Rows from block 2 of the text decoder of a small encoder-decoder image transcriber, named by matrix and row number. Rows with one number belong to one neuron. Each number is 128 + 32 x the weight over its row's rms, rounded and kept within 0 to 255. All counts start at 0.
Before each neuron's rows are labels from the 100 texts, of 14976, where the neuron reaches its highest value: "fires on" is the input token at the peak. Only what is clearly more common there than usual is listed. The data: analogue clock faces. In brackets: how many of the 100, against the usual share in percent.
# fc1: MLP up (decoder.blocks.2.mlp.fc1.weight, 1280x320), inputs 240-319
# fc2: MLP down (decoder.blocks.2.mlp.fc2.weight, 320x1280, transposed), outputs 240-319

fires on: "6" (15 vs 2.9)
fc1.416 [112  99  69  84 143 148 161 116  76  78 150 184  88 130 135 126  87 116 152 170 180 110 105  72 151 132 141 151 148  89 150  84  85 181 124  85  85 113  92 116 132 156 118 108 105 135  46 129 218 148 141 141 120  91 134 124 121 170 158 165 138 140 134 148  64 202 127 162  97 145 115 153 180 135 135 115 127 133 156 117]
fc2.416 [127 134 198 103 131 137 146 202 187 161  97 109 106 185 136 113 120 107 199 154 164 118 184 125 119 135 146 120 120 135 140 128 140 141 144 165 184 185  93  80 185 166 195 197 161 112 155 119 126 118  83 134  97  85  86  91 125 152 177 130 110 114 150 148 170  88 146 122 129  87 146  60 108 102 157 111 143 156 107 165]

fires on: "<end>" (71 vs 16); "6" (9 vs 2.9); "8" (8 vs 3)
fc1.525 [141 113 138 100 112 108  87 117 136 119 133 181 155 149 159 112 132 127  92  91 199 118 155 122 105  93 123 142  40 124 145 101 151 130 149  84 152 124 184 110 134 178  82 140 139 143  57 177 107  69 185 136 145 165 126 127  90 113 137  87 134 121 127  72 129 130  55 105  89 166  66 117 141 142 113 124  77 176  92 175]
fc2.525 [171  88 119 188 127 140 108 142  65 109 113 112 171 130 125 148  81 107 165  77 122 188 113 115  81 137 129 184 132 130 115  62 109 122 181 162 142 114  65  94 148 134 111 124 154 169 107 117 204 149  96  96  79 152 158 187 131 101 167  92 149 157 126  63  94 127  90 126 149  98 135 140 146 176 180 103 106 121 197 117]

fires on: "2" (31 vs 6.9)
fc1.578 [167 107 111  94 161 133 127 137 112  86 165  84 167 147 119  63 151 154 116  85 142  93 137 102 199 148 131 152 145  97 118 120 197 187 100 148  89  66 159 152  65  93 121  92 168 145 119 113 123 126  99 141 107 200 164 164 168 182 109 121 184 139  86 138 124  84 107 131 128 113 160 139 131 126 166 101 178 117 104 133]
fc2.578 [147 110 119 137 133 157 160 169  78  63 139 143 131 104 153 159 123 183 115 134  92 174 122 163 136 149 130 107 140  78 143  95  76 140 157  99 109 150 157 163 127 109 133 135 125 145  41 110 147 207  98 147 140  77 199  70 138 102  75 147 155 103  95  82  99 161 135  33  92 131 123 160  82 123  96 108 173 162 121 134]

fires on: "8" (22 vs 3); "2" (22 vs 6.9)
fc1.326 [105 147  60  92 154 101 133  99 161 106 121 138 137 102 182 145 136  74 141 103 171 147 128 140 132 151 106 109 100 149 100 157 122  94 136 114 136 120 116 110 135 133 156 179 108 166 163 173 113 131 162  77 116 131 143 106 115  99  58 160  97  81 140 173 179 141 100 157 151 133 141 132 121  53  92  80 130 119 118 170]
fc2.326 [101 134 104 117 156  72  75 125 176 126 108  51  96 101 119 106 166 131 106 111 137 139 148 184 124 154 169 132 131 163 130 106 146 105 119 127 117 117 105 102 114 124 139 155 117 120 125 135 110 123 117 171 137 167 129 112  81  78 104 176 129  30 118 149 148 150 104 133 122 161 166 160 128 116 135 161 115 103 125  94]

fires on: "5" (93 vs 5.6)
fc1.472 [ 74 114 140 110 145  66 133 109 135 156  56  83  71 124 152 131 121 130 117 110 119 122 150  97 127 148 102 160 134 153  93 162  99 207 145 174 104 173 112  73 174 116 157 159  87 171  80 154 121 136  87  46 182  89 112 137  94 170  97 159 121  96 126 136 123 120  94 123 144  79 226 147 151 119 110 159 101 108 104  76]
fc2.472 [ 97 113 120 186 189 182 106 162 195 131 149 136 108 152 132 150 135 119 113  97 134 124 129 133 101 124 173 156 116 148 101 158 209 106  99 165 113 117 165  95 154  86 118  90  94 135  75 150 136 147 183 126 178 149 152 168  71 167 171 102 163  76 142 127 157 126 137 153  81 134 125 109 140 185 120  94 152 117 119  78]

fires on: "2" (47 vs 6.9); "5" (44 vs 5.6)
fc1.565 [ 95 122  78 168 131 117 164 138 162 175 118 111  78 105 120 103 100  91 139 131 125 121 138 136 144  59 162  69 114 134  91 141 124 146 122 141 128 144 149 143 170 106  93 103 137 167 119 101 103 117 124  63 132 112 116 134 147 122 118  89 144 101 181  87 157 167 169  70  75 127 215 170  99 120 171 150 173 129 159 118]
fc2.565 [ 96 104 108 129 162 103 134 131 112 102 199 132  85 127 178 115 165 102 118  89  50 155 111 171  76 171 102 108 130 142 140 109 131 144 151 156  93  88  80 130 125 161 158 133  83 123  99  81 117  80  78 118 115 172  74 134  45 118 144 108 112  80 144 116 133 145 211 151 153 104 193  95 138 102 159 179 145 115  73  56]

fires on: "<end>" (50 vs 16); "0" (25 vs 5.6)
fc1.317 [104  59  73 136 103 138 131 118 142 112 134 109 135 142 123 136 153  91 130 137 165 128 215  48  60 111 184 194 176 131 149 162 138 125 175 112 115 172 153  96 157 120 128 122  92 130 163 161 130  78 110 113  78 131  59 216 133 169 171  96 122 138 104 112  90 116  87 164  94 113 103 119 138  88 105 143 133 119 146 106]
fc2.317 [182 119 109 135 110 103 144 180 108 110 103 119 165  52 142  66 159 123 129 119 181 180  89 158 168 116 168 120 153  80 125 126 100 154 154 140 133 161  86 134 165  84  72 144  98 103 149 163 114 101 110 147 137 142 124 136 142  66 129 154 118 138  46 118 125 113 121 130 184 104 174 175 128 121 124 173 174 160 138 145]

fires on: "6" (69 vs 2.9)
fc1.470 [ 86  80 113  55 119 130 182 161 122 118  99 112 106 121 136 155 152 107 145 135  55  74 130 140 147 127 197  72 119 105 114 165 198 122 117 131 159 125 161  87  84  96 127 151 175  86 129 103 142 148 162  77 126 116 163 169 144 179 145 118 110  97 188 138  75 127 165 160 135 107 103 151 126 102 148  75 160  87 148 187]
fc2.470 [108 128 163 137 216 118 151 160 155 155  92  97 128 103 128 144 110  67 111 154  34 122 132 140 102 142  81 130 146 123 134 156 157 154 151 137 108  96 147 104  68 165 140 204 122 126 139  78 109  90 144  63  68 116  85 129  91 153 143 160 148 124 130  75 144 152 180 133 141 118 130 125 145 124 142  96 140 100  62 159]

fires on: "2" (17 vs 6.9); "8" (8 vs 3)
fc1.730 [116 150 127  85  94 125  87 156 122 150 108  98  90 128 121 134  98 164 103 129 156  97 166 145 154 151  69 159 136  97  84 131  92 146 141  31  87  84 109 137 175 121  74 100 141 135 152 159 157 110 149 181 114 120 153 129 112 102 160 159 172 103 156 118 171 132 107 158 133  96  72 158  50  98 135 107 125  97  63  84]
fc2.730 [151 101  60 110 165 143 136 120 129  62 147 108 120 127 159 105  71  79 117 108 114 124 137 104 109 103 107 114 104 168  92  93  95 119  54 127 128 126  71 126 179 104 156 157  64 119 205  28 120 122 113 131 148 144 137  63 133 153 177  94 125  96 101 108 126 153 132 118 156 109 152  94 164 120  92 119 154 145 102 101]

fires on: "4" (57 vs 5.7); "3" (20 vs 5.6); "9" (8 vs 2.9)
fc1.4 [ 85 114 100 111 115 125 187 118 174  67 154 119 123 133 106 108  72 177 114 134  30 137 167  50 144 140 151 120 105 139 151 122 172  87  95 115 103  79 113 106  97  91  89 170 205 138 107 122 122 148 174 104  97 146 138 106 181 183 128  61 131  88 107 125 134 142 206 177 148  67 152 104 149  92 167 161 103  95 126 115]
fc2.4 [ 59 147 130 101 189 144 127  92 159 109  78 154 124 149  92 116 168  74 120 119 117  63 164 145 124 129 158 132  98  27 138 120 128  87 112 188 112 151  97  91 100 169 149 144 150 160 105 154 116 108 147 107  81 162  88 148 107 137 155 129 114 126 138 123 132 124 119 150 134 150 130 113 118  80 131 151 120 144 128 142]

fires on: "2" (42 vs 6.9); "5" (23 vs 5.6); "7" (9 vs 2.9)
fc1.149 [124  89  92 131 115 136 142 124 184 126 121 126 174  85  84  89 106 100  54 121 105 173  92  85 119 104  94 125 104 152 110  92 143 112  95 126  55 138 129 169  26  83 139  81 130  93 146 135 135 132 156 113 113 157 161 172 168 164 138  78  92  95 140  86 174 130 143  83  62 104 162 132 151 160 114  54 137 180 120 158]
fc2.149 [128 112 109 124 151 106 120  19 184 163 112  63  79 147  96 153 104 111 110  86  95 143  99 165 131 155 179 147 162 124 137 156 137 143 122 125 175 112  96 103 120  81  82 103 156 119 137 146  85 131 157 125 121 123 162 108 170 146 179 119 142 114  44 119 108 170 135  99 175 101 104 124 134 131  99 111 164  70 162 107]

fires on: "6" (35 vs 2.9); "2" (31 vs 6.9); "5" (17 vs 5.6)
fc1.132 [ 97 148 145 138 145 103 136 132 122 107 140 133 160 147 138 138 157 201 144 122 159 147 155  84 131 171 169 148 110 177 182 168  99 124 113 191 208 156 145  59 129 124 149 159 160  87 120 118 144 134 135 115 188 137 153 133 105  89  77 172 137 109 166 121 162  93  99 171  46 167 151  52  89  56  76 122  78 112 122 119]
fc2.132 [ 80 112 116 116 139 114 163 152 135 133 165 117 125 108  76 119  96 128 153 127  69 133 169 128 144 105  61 164  94 137 109  96 145 149 152 154 113 114  74 127 129 127 147 107 126 115 151 113 114 143 130 133 132 115  84 158  99 100 123 139 115  89 138 163 173 138 179 141 165 131 120  89 127 125 114 112 126 100  71 135]

fires on: "<end>" (49 vs 16); "1" (27 vs 11)
fc1.142 [120 103 144 119 161 199 113 122 125 111  76 105 140 127 160 108 117 111 125  86 103 133  94 156 150  89 133 138 131 154  90 131 120 120 136 157 126 147 148 139 127  62 191  67 107 120 111 143 129 155 155 142 111 120 174 108  47 162 107 178 175 167 148 127  96 128  99 128 101  96 129 151 205 183 111 147 119 131 165 128]
fc2.142 [123 147 155 171 145 154  98 139 144 175 108 148 104 161 102 161 111 114 112 184 159 105 137 133  59 149 125 118 150 197 144 111 116 135 110  84 164 171 152 139 148 147  95 149 140 123 138 105 101 206 139 200  98 138 138 150 131 174 189 116 138  55  97  99 167 104 118  90 147 172 126 104 114  92  97 172 188 162  69 101]

fires on: "2" (27 vs 6.9); "8" (9 vs 3)
fc1.28 [122 100 163  79 134 180 148 151  94  97  97 130 148 146 181 101 157  77 184  74 189 141 120 150 100 156 116 144  82  59  93 104 133 137  82 146  80 119 182  67 115 105 143 170 118  88 152  85 128 137 164 142 133  97 156 149  88 134 112 135  84 105 141 137  81  87  83 148 146 118 169 131 100 117 146  94  94 149  59 102]
fc2.28 [195  73 151 161 121 117 146 145 101 105 156 170  81  77 112 104 121 172  76 180  98 176  87  98 105 109 118 171 180 140 115  90  58 158 159 147 145 148  93 158 150 118 129  96  88 199 128 133 166 125  98 128  81 117 133 192 164 128 146  92 172 211 155  87 131  94  56 107 179 176  55 153 136  86 160 122 134 104 149  88]

fires on: "0" (38 vs 5.6); "7" (25 vs 2.9)
fc1.490 [113 116 130  91 153 147 151 145 134 145 118 161 150  30 126 142 124 131 205 143 101 192 122 102  80 142 116 158  84 136 130 110 133 103 124 153 125 114 143 117 104 110 138 140 168 112  86 130 164 128 123 103 160 135 132 126 115  97 115 143 150  58  84  99 219 137 150 124 130 132 123 170 103  71 185 183 124 118 116 151]
fc2.490 [ 92 108 137 196 152 148 197 116 196 168  99 156  87 108 199 188 156 128 124 116 181 168  75 120 112 123 135 100 132 176 154 128  68 126 122 128 142 150 185 123  33 151 144 127 117 155 133 159  97 103 134 163  82 135  56 146  87 184 123 126 149  86 140 121  80  89 146 119 186 133 125 118 142  73 188 151 102 153 125  77]

fires on: "4" (52 vs 5.7); "1" (44 vs 11)
fc1.53 [ 84 143 160 119 139 197 159 113 111 106 205  82 132 114 139 123 141 130 195 123 164 125 127 137  93 181 179 127  66 179 148  90 133  88 106 103 114 120 181 140 133 135 126  77 123 123 224  84 129 145 124 121 117 135  91 106 121 147  93 111 148 131 174 111 137 163 105  86 184  89 140 197 112 117 131 106 129 133  87 110]
fc2.53 [102 143 138 128 140 159 121 138 125 140 142 152 115 183 108 125  91 111 178 117 113 128 225  82 132 110  65 131 131 130 151 149 184 157 105 133 122  72 120 127  79 120 167 115 139 135 124 104  96  86 103 182 116  83  93 134  83 149 131 142 165 131 165 166 142 138  99  91 144 134 131 144  97 123 109 147 172  97 130 133]

fires on: "<end>" (41 vs 16)
fc1.30 [129 152 168 110 124 159  88 120 129 104 125 130 166  72 119 102 153 151 186 106 123 156 109 130 168 145  99 120  99 204 114 141 127 132 102 120 179  75 115 133 132 185 153 200 213  76 133 131 126 120 201 118 142 203 142 208 160 160 132 191 108 149 149 118 151 142  99 157 165 170  94 157 137 137 145 168  73 150 136  79]
fc2.30 [141 111 182 145 112 138 144  92 115 143 134 115 132  56 125 120 164 119  66 122 172 129 134  85 125 106 144 119  98 188 122 117  99 119 120 176 143 152 161 126  84  95 126 145 100 185 123 107 122 165  99 109 160 105  73  92 107 114 109 124  80 169 110 118 164 137 169 161 207  83 115 116 128 121 120 103  82 105 121 170]

fires on: "8" (7 vs 3)
fc1.533 [ 93  71 125 168 137 198 150 145 130 109 152 118 130  75 157  76  97 154 117 134 161 128 199 142 142 162 109  95  64 140 162 110 147 136 132 119 160 110 134 130 159 137 161 110  99 165  88 179 145  95 167 103 173  88 112 147 131 102 132 110 101  73 130 124  97 184 181 170 135 141 170 162 180 183 120 131 114 177 174  80]
fc2.533 [183 139 140 165  73 162 149 157 105 142  95 130 143 183 137 154  99 107 129 116 124  92 142 159 106  94  98 181 143 184 136  83 117  97 161 133 108 159 111 152 117 111 183 150 181 117 103  47 120 167  93 110 109 136  73 104 122 112 175 134 141 122 193 106 152 155 117 116  63 114 135 158  55 142 190  65 112 103 123 128]

fires on: "5" (49 vs 5.6); "2" (32 vs 6.9)
fc1.584 [ 95 120 117 160 178 101 139 104 150 126  96 142  87 149  70 138 106 115 124  97 117  65 182 103 165 104 135 105 104  98 136 233 121 159 155 180 169 129 112 117 114 118 163 106 103 135 127 129 149 103 159  73 164 121  77 144  77 158 119 137 113 161 171 121 121 200 150  68  71 113 170 105 102 136 100 130 151 139 201 119]
fc2.584 [118  98 138 112 158 105 127 178 199 177 133 169 132 174 170 104 158 148  89 118  57 116 138 146 162 200 129 120 105 113 129 122 120  52 128 119  92 120 111 143 127 152 185  90 129 130  95 127  98 193 127 146  92 219 142  90  84 117 146  99 144 100 116 170  86  88 127 116 161  72 156 120 134 122 148 169 153 162 133 102]

fires on: "2" (52 vs 6.9); "5" (13 vs 5.6); "8" (11 vs 3)
fc1.464 [ 60 157 141 136 145 105 136 110  90  88 116 139 101  74 122 100 165 136 170 136 113  98 157  90 179 158  70  79 187 151 127 168 133 102 118  97  81 118  93 105 173 150 201 107 121 135 124 119 144 141 121  78 168 151 136 116 112 139 118 163 137 153 163 125 171 138 145 107 113 129 127 125 144 129 181 169 124 108 104 125]
fc2.464 [156 144 157 168 159 148 127 123 137 122 127 144  70 142 125 180 167  91 104 148 164 131 152  80 138 103  93  34 139 188 121 167 166 107 138 151 115 161  92 111  90  77 142 168 129 126 148  55  45 186 125 125 127 102  72 139 138 141 166 114 132 181  93 137 140 132 140 158 116 146 148 155 168 116 131 127 158 125  56 131]

fires on: "4" (63 vs 5.7); "2" (16 vs 6.9)
fc1.23 [143 168 113 133 115 149 197 147 145 148 186 149 171 109 103 137  61 140 121 154 140 112 179 114 150  55 125 128 125 132  96  67 160 113 104 104 142 162 146  24 104 125 154 166 160 162 119 114 126  64 112 104 164 178  99 107 137 119 111 178 186 122 163 151 121  96 127 185  65 129 152  91  65 102 178 125 128 128 103 142]
fc2.23 [188 110 131 102 164 169 124 104 185 142  75 133 101 168  90 108  76  52 109  92  95 105 179 135 155 139 112 131 142 149 107 130 119 127 160 141  99 111  89 113 123  98 112 165 173  91 176 150 106 172  61  70 116 124  99 166 165 130 162 172 137  24 163 157 133 132 112 102 137 111 174 117 121 134  72 111 216 112 132 139]

fires on: "4" (38 vs 5.7); "1" (28 vs 11)
fc1.292 [ 95 123 110 159 111 151 188 183  70 143 164 122 196  98 133 130 161 104 102 142 155 103 166  87 129  73 113 150 191 137 120 138 130 104  79 168 168 127 105 101 149 173 101 124 115  77 133 125 205 184 128 121 133 119 155 138 118  70 162 134 142  85 106 121 101 151 121 140 101 168  93 128 164 113 151 115 139 129 122 150]
fc2.292 [118  41 116 168 146 101  91 141 141 147  79 159 192 162 122 126 156 158  95  88 138  85 106 156  86  92 160 137 150 150 156 143 120 114 153  96 136 127 107  89 124 108 106 127 177 104  84  78 124 143  80 100 136 120  74 111 121  96 136 148  96 191 147 148  67 112  88 102 137 134 139  89 111 175  95  81 155 142 175  99]

fires on: "2" (32 vs 6.9)
fc1.581 [ 76 173 154  93  91 117  67 125 159 113 156 107 165  66 120 117 119  65  63 147 139 150 161 163 119  83  55  59 133 163 151  98  81 108 117 133 141  99 166 127 115 134 145 157 115 122 145 113 150 140 157 125  98 142  93 124  76 165 119 116 111 142 111  64 162 158 172 125 128 176 188 113 161  95 229 128 119 125 181 154]
fc2.581 [ 86 145 161 144 127  65 150 118 107 179 130 132  93  94 204 169 114 140 161 160 129  95 119  92 131 131 160 134  94 161  93 138 104 124  99 126 118  92 119 139 118 134 110 146 108  90 161  90 127  44 148 140  96 103 116 161 132 168 176 102 129 176  82 148 140 150 104 120 172 152 147 118 101 119 157 121 130 135 123 147]

fires on: "0" (19 vs 5.6); "4" (16 vs 5.7)
fc1.182 [102  52 130 156 160 145 133 138 123 138 164 123 134 140  84 160 156 113 118 131 170 101 160 102 127 141 159 119 145 119 167 107 157 142 121 159  92  99 146 111  86 154 128  82 121 136 126 152 135 154 116 122 185 102 144 137 157 155 104 152 141 144  86  83 118 149  89 159 119 116 139 143 192 101 136 137 143 112 136  98]
fc2.182 [155 129 147 118 150 140 137 139 125 142  59 163 149 138 134 103 159 162 126 121 170 132 127 130 157 142 133 121 173 149 129  83 118 124 119 117 126 160 150 110 137  96 157 132 128 146 105 122 124 121  75 106 101 156 140 134 197 109 134 137 132 120  99 157 142 123 125 163  97 123 144 134 140 119 102 108 166 177 222 152]

fires on: "5" (100 vs 5.6)
fc1.478 [ 81 176 115 136 127 113 131  94 175  84 120 164 152 124 166 130 150 139 111 131 144 101  97 100  96 149  81 101 127  98 152 195 132 138  78 151  92 150 131  91 177 171 106 111 133 133 108 144 113 152  91 103  76  90 126 143 143 108 104 146 154  89  86 194 179 128 110  84 171 169 167 135 161 133 175 150 113 115  90 135]
fc2.478 [110 136 135  96 183 144 118 124 131 170  97 118 119 124 132 129  97 157 113 111  85 110 127 177 124 164  99 142 127 155  99 205 169 128 106 119 148 164  92 102 180  85 116 124  77  99 107 171  61 166 128 116 178 196 104 155  98 134 129 119 133 125  82  93 151 177 166 130 155  59  94 131 167 201  81 100 118 112  94 170]

fires on: "5" (81 vs 5.6); "2" (16 vs 6.9)
fc1.413 [ 98  85 128  83 154  71 102 160 152  79 116 135 182 150 179  94 157 161 139 167 117 108 142 162 120 109 110 103 131 156  97 121 116 103 157 123  59 127  65  97 125 148 132 176 158 105 116 130 157 144 120 103 113 165 110 135 121 130 139 116 148 163 128 141  52 159 169 111 129 162 101 101 107 150 123 150 139 137  92 167]
fc2.413 [135 166 158 126 179 132 201 113 162 171 138 127 105 142 117 155  72  85  80 109  93 102  72 150 200 127 167 119 124 104 135 229 145 126 131  98 174 154 158 132 169 118 119 174 159 156 136 174  91 163 131 141 179 148 107 133 208 110 123 115 211  86 135 158 168 145 152 178 115 107 107 141 189 173 122 106 128 114 115 159]

fires on: "<end>" (62 vs 16); "0" (18 vs 5.6)
fc1.427 [125 105 154 174 142  81 135 149 128 122 114  35 115  98 116 117 158 140 102  97 130  98 143 155 130 137 178 170 142 135  99 121 116  72 183 119 168  72 150 103 113 164 171 127 107 153 143  62 122 113 107  84 114  54  69 147 115 151  55 115 135 126 120  87  70  87 126 110 126 212 132  91 187 178 141 119 166 143 147 163]
fc2.427 [ 71 147 127 145  96 124 135 169 238 188 119 134  75 134  97 155 103 158 118 156 115  88 161 166 107 135 158 123  59 172 103 105 151 128  85 108  51 146 165 139 177 143 109 136 141 137 153 151 109 150 101 188  98 176 108 124 136 170 159  88 161  65 136  96 152  95 179 158 160 141 168 113 142 132 142 187  96 138  60 163]

fires on: "6" (71 vs 2.9); "2" (18 vs 6.9)
fc1.735 [168 142 103 117  91 150 141 140 153 136 117 127 132 151 117 116  98 127 142  95 131 168 158 148 180 141 119 129  70  84 163  93 145 147 137 142 101 144 196 157 139 127 110 104 151 129 140 176 110 137 187 148  71 158 120 177 100 168  87  67 133 107  90 154 142 104 102  86  80 136 139 124 101 119 110 115  97  69 179 135]
fc2.735 [120 153 183 136 120 143 125 101 115 107 158 129 148 104 136 153  76 121 133 106 111 168 144 119  98 138 129 146 158  97 148 152 101 145 111 148 176 145  91 162 159 117 112 105 137 144 152 143 137 108 102 147 125 121 104 186 113 147 141 103 152 136 153 144  76  64  95 119 142 189 121  78  79 136 163 138 114 133  94 126]

fires on: "0" (25 vs 5.6); "5" (24 vs 5.6); "8" (16 vs 3)
fc1.96 [166 145 164 167 160 166 118 117 147 153 136 105  87  91 139 120 102 131  99 156 133 159  78 121 150 138 119 152 100  92 123 148 162 105 187 116 136 150  54 144 161 124  96 151 106 129  75 109 141 113  93  80 124 139 110 133 126  95  77  92 109 121  77  86 138 118 119 105 115 118  86 105 134 193 149 109 159 132 163 128]
fc2.96 [129 115 140 109 204  62 134 124 128 186 118 106 108 145 141 128 104 111 112 125 136  98 151  85 131  82 110  85 142 142  86 166 126  74 106  85 169 123  87 118  70 139 136 178 104 141 148  68 145 183 122 169 107 172  73 118 130 109 115 114 143  87 115  97 150 109 158 124 119 129  99  75 138  46 188 164  93 134 122 134]

fires on: "0" (47 vs 5.6); "6" (19 vs 2.9)
fc1.90 [119 111  77 138 162 150  34 169 145  79 154 108 127  58 154 163 105 155  67 150 109 140  93  50 170 166 126 137 198 152 157  66  56 150  62 126 162 120  68 184  96 156 110 128 165 140  94 127 161 118  69 151  74 145 130 111 160 173  85 123 121 107 118 136 127 117 141 164  85 171 169 115 172 145 104  98 146 165  98 137]
fc2.90 [103 191 134 130  88 159 143 166 180 120 123 104 121 120 161 165  92 154  69 152  91 109 117 137  92 108 106  65  69 109 130 107 132 118 107  96 101 173 103 136  79 127 143 165 127  99 192 115 122 130 107 138 115  97 196 134 150 183 197 103 148 117 115 110 163 152 174 110  90 138 122 111  97 159 148 128 169 164  80 127]

fires on: "<end>" (56 vs 16)
fc1.343 [126 175  92 119 138 136  84 133 112 103 102 116 154 141 157 162 133 159 125 157 136 122 117 132 167  91 119 168 170 121 129 129 163 107 141  88 127 108  54 111 116 194 108  92  53 129 129  92 211 100 125 138 139 105 118  94 121 109 139 150  86 127 141 108 145 152 131 166 143 135  95  93 181 131 113 159 122 114 105 105]
fc2.343 [190 133 191  93 128  70 104 117 123 122 138 116 120 136 115  91  65  93 145 142 122  95 110 106  91 154 143  57 139 118 120  73 114  96 114 149 102 103  63 147 105 132 129 102 141 155 101  63 124  97 156 124 107 157  83  77 133 146 133 112 143  90 137  83 106 142 158 120  96 132 153  98  97  77 177 199 143 128 145 150]

fires on: "8" (31 vs 3); "2" (25 vs 6.9)
fc1.266 [124 111 120  95 144 135 162 140 144 162 164 146 110  94 174 127 198 193 114 103 192 139 170 149  96 194 164 162 107 134 119 102 161 154  84 115  32 108 153 107 128 145 126 111 131 137 163 163 149 106 140 143 164  67 185 118 173 126 126 110 166 114 104 101 151  77 145 168  79 145 143 123  74 133 112 110 150 180 144 105]
fc2.266 [167 111 140 122  57 117  50  92 105  87 141 157 139  77 145 147  95 152  81 119 119 151  71 129  82 147 162 137 156 112  91 100 110 124 173 106 118 156  90 116 195 119 116 148 143 110  93 104 113 104 120 116 104 115  86 164 123 127 118 159 131 168 138 117 110  99  81  39 122 155  97 138 171 123 115 132 128 139 126 117]

fires on: "8" (24 vs 3); "7" (22 vs 2.9); "3" (15 vs 5.6); "9" (13 vs 2.9)
fc1.16 [133 115 108  83 143 118 174 154 112 122 134 147 155  65 119 156 204  88 122 190  85 133 125 106 142 166  74 161 127 135 111  80 118  75 163 148 153 103 193  64 158 124 123 165 138  67  69 164 108 151 171 138 133 119 140 108 154 132 148 132 121 113 153 155 156  97  92 136  95 156 108 136  76 179 112 165  92  78  89  96]
fc2.16 [ 99 143  98 169 166 105 165 130  91 146 107 124  90 139 153 114 129 138 132 125 138 172  97 116  91 144 114 193 116  77 161 107 128  88 143 126 154 151 192  82 114 160 115 152 105 109 134 109  65 118 149 139 183 134 148 125 144  99  94 133 149 194 139 135 149 116  85 118 161 127  85 115 135 109 100 103 148 157 176  98]

fires on: "8" (43 vs 3); "0" (30 vs 5.6); "4" (13 vs 5.7); "7" (10 vs 2.9)
fc1.189 [119 118 122  87  87 112  89  91 139 103 124 149  56 143 130 154 177 114 148 140 140  85 152  80 158 146 102 116 142 163 164 117 141 101 103  87 109 133 101  91  84 145 103 127 132  97 147 130 116  70 147 140 194 138 149 118 137 179 211 101 167  64 148 188 167 125 154 140 137 111 105  86 171 100 114 175 139  87 109 127]
fc2.189 [114 116 143 130 121 120 116 136 146 114 157 134 176 127 109 129 129 141 133 134  91 120 242 174  97  92  61 155 108 124 105 166 118 149 112 102 101  89 100  89 160 112 154 133 124  76 141 152 112 115 136 120 151 106 111 147 107 131 171 137 192  63 100 136 104 161 111 161 155  94 130 117 128 108  97 184 187 113  80 139]

fires on: "8" (29 vs 3); "7" (8 vs 2.9)
fc1.706 [ 85 138  53 156 109 104 145 106 147 169 102 159 150  47 154 151 143 106 135 116 204 112 139 155 119 125 148 152 144 180 171 154 111  94 119 119 130 168 119 158 129  59 145 177 158 155  54 160 107 148 164 199 134 144 155 139 116 103 113 147 124  61 128 151 158 147 161 182 124 127  93 154 127 111 122 137 108  98  94 154]
fc2.706 [ 97 137  95 151 125  69 106 150 177 150 159  74 103  70 117 125 171  95 114 118 106 155 105 166 129 163 179 189 115 169 116 103 125 117 116  94 152 158 124 105 109  92 122 126 125 116 130 172  86 140 152 175 148 138 151 110 128  97 104 153 115   0 117 116 152 156 134 156 163 139 173 138 157 135 119 131 123 142 147 121]

fires on: "0" (60 vs 5.6); "3" (36 vs 5.6)
fc1.415 [210 110 158 145  74 147 125 121 102 153 127 162 154 169 116 108 131 165 137 105  94 123 139 152 144 110  99 100 165  98  86 133 155 118 110 106 153 127  97 175 127 141  92 146 154 115  92 167 133 180 190 167  85 136 113 129 154 140  84 101 152 126 100 105 126 126 150 154 120 115 133  79 118 134  82 116 138 101  94  60]
fc2.415 [146 149 111 181 151 115 206 132 105 134 130 104 113 107 154  96  57 101 137  94 114 126 135 142 104 121 123 113 126 113 113 136 135 102 166 190  90 121 135 119  58 126 106 102 122 103 144 142 158  99 118 103 132 108 122 148 149 109 131  90 176 101 152 200 114 101 175 110 109 168 152 124 152 123 121  92 141 188 171 159]

fires on: "0" (91 vs 5.6)
fc1.144 [145  66  73  99 170  68 117 141 113 123 128 107 157 127 116 135 116 151 122  76 160 151 135  89 152 102 135 145 146 157  95 147 109 103 140 146 160  97 137 128  85 134 146 133 107  34 142 209 120 119 156 123 131  96 144 119 188 155 132 124 178 116 144 138 154 143 107  85 110 183 113  84 148 117 101 101 133 128 153  71]
fc2.144 [106 141 113 178 136 164 166 218 214 182  81 144 129 149 142 162  88 133 112 133 158 127 115 101 124 132 120 116  66 151 157 171 149 138 111 132 193 173 158 161  92 135 123 158 161  98 159  95 124 148 107 154 124 104 103  94 139 178 110 122 123  65 178 140  89 113 169  86  82 141 150  68  94 140 117 109  90 203 119 166]

fires on: "<end>" (48 vs 16); "2" (30 vs 6.9); "3" (18 vs 5.6)
fc1.412 [153 117  78 127  49 141  97 142 141 137 131 108 149 145  97 100 175 114 147 115 111 150 169 140 167  71 109 116 138 123 101 127 146 105 125 105 192 147 137 105 174  67 201 140 163 145  79 107 139 135 175 118  88 133 148 188 109  71 113 111 118 139  80  65 154 186 146 127 143 152 152 124  84  97 173  69 117 121 135  96]
fc2.412 [130 148 107 110 133  75 122 136 108 116  94 109 172  90 133 112 110 209 125 109 125  96 132 145  72 163 135 156 192 124 175 127  96 130 151 134 104 153  99 159  48 106 158 105 190 131 127 120  65 105 126 149 130 111 134 122 121 146 103 134 116 108 127 134 129 134 194 127 132 186 111 146  92 110  96 110 129 147  97 149]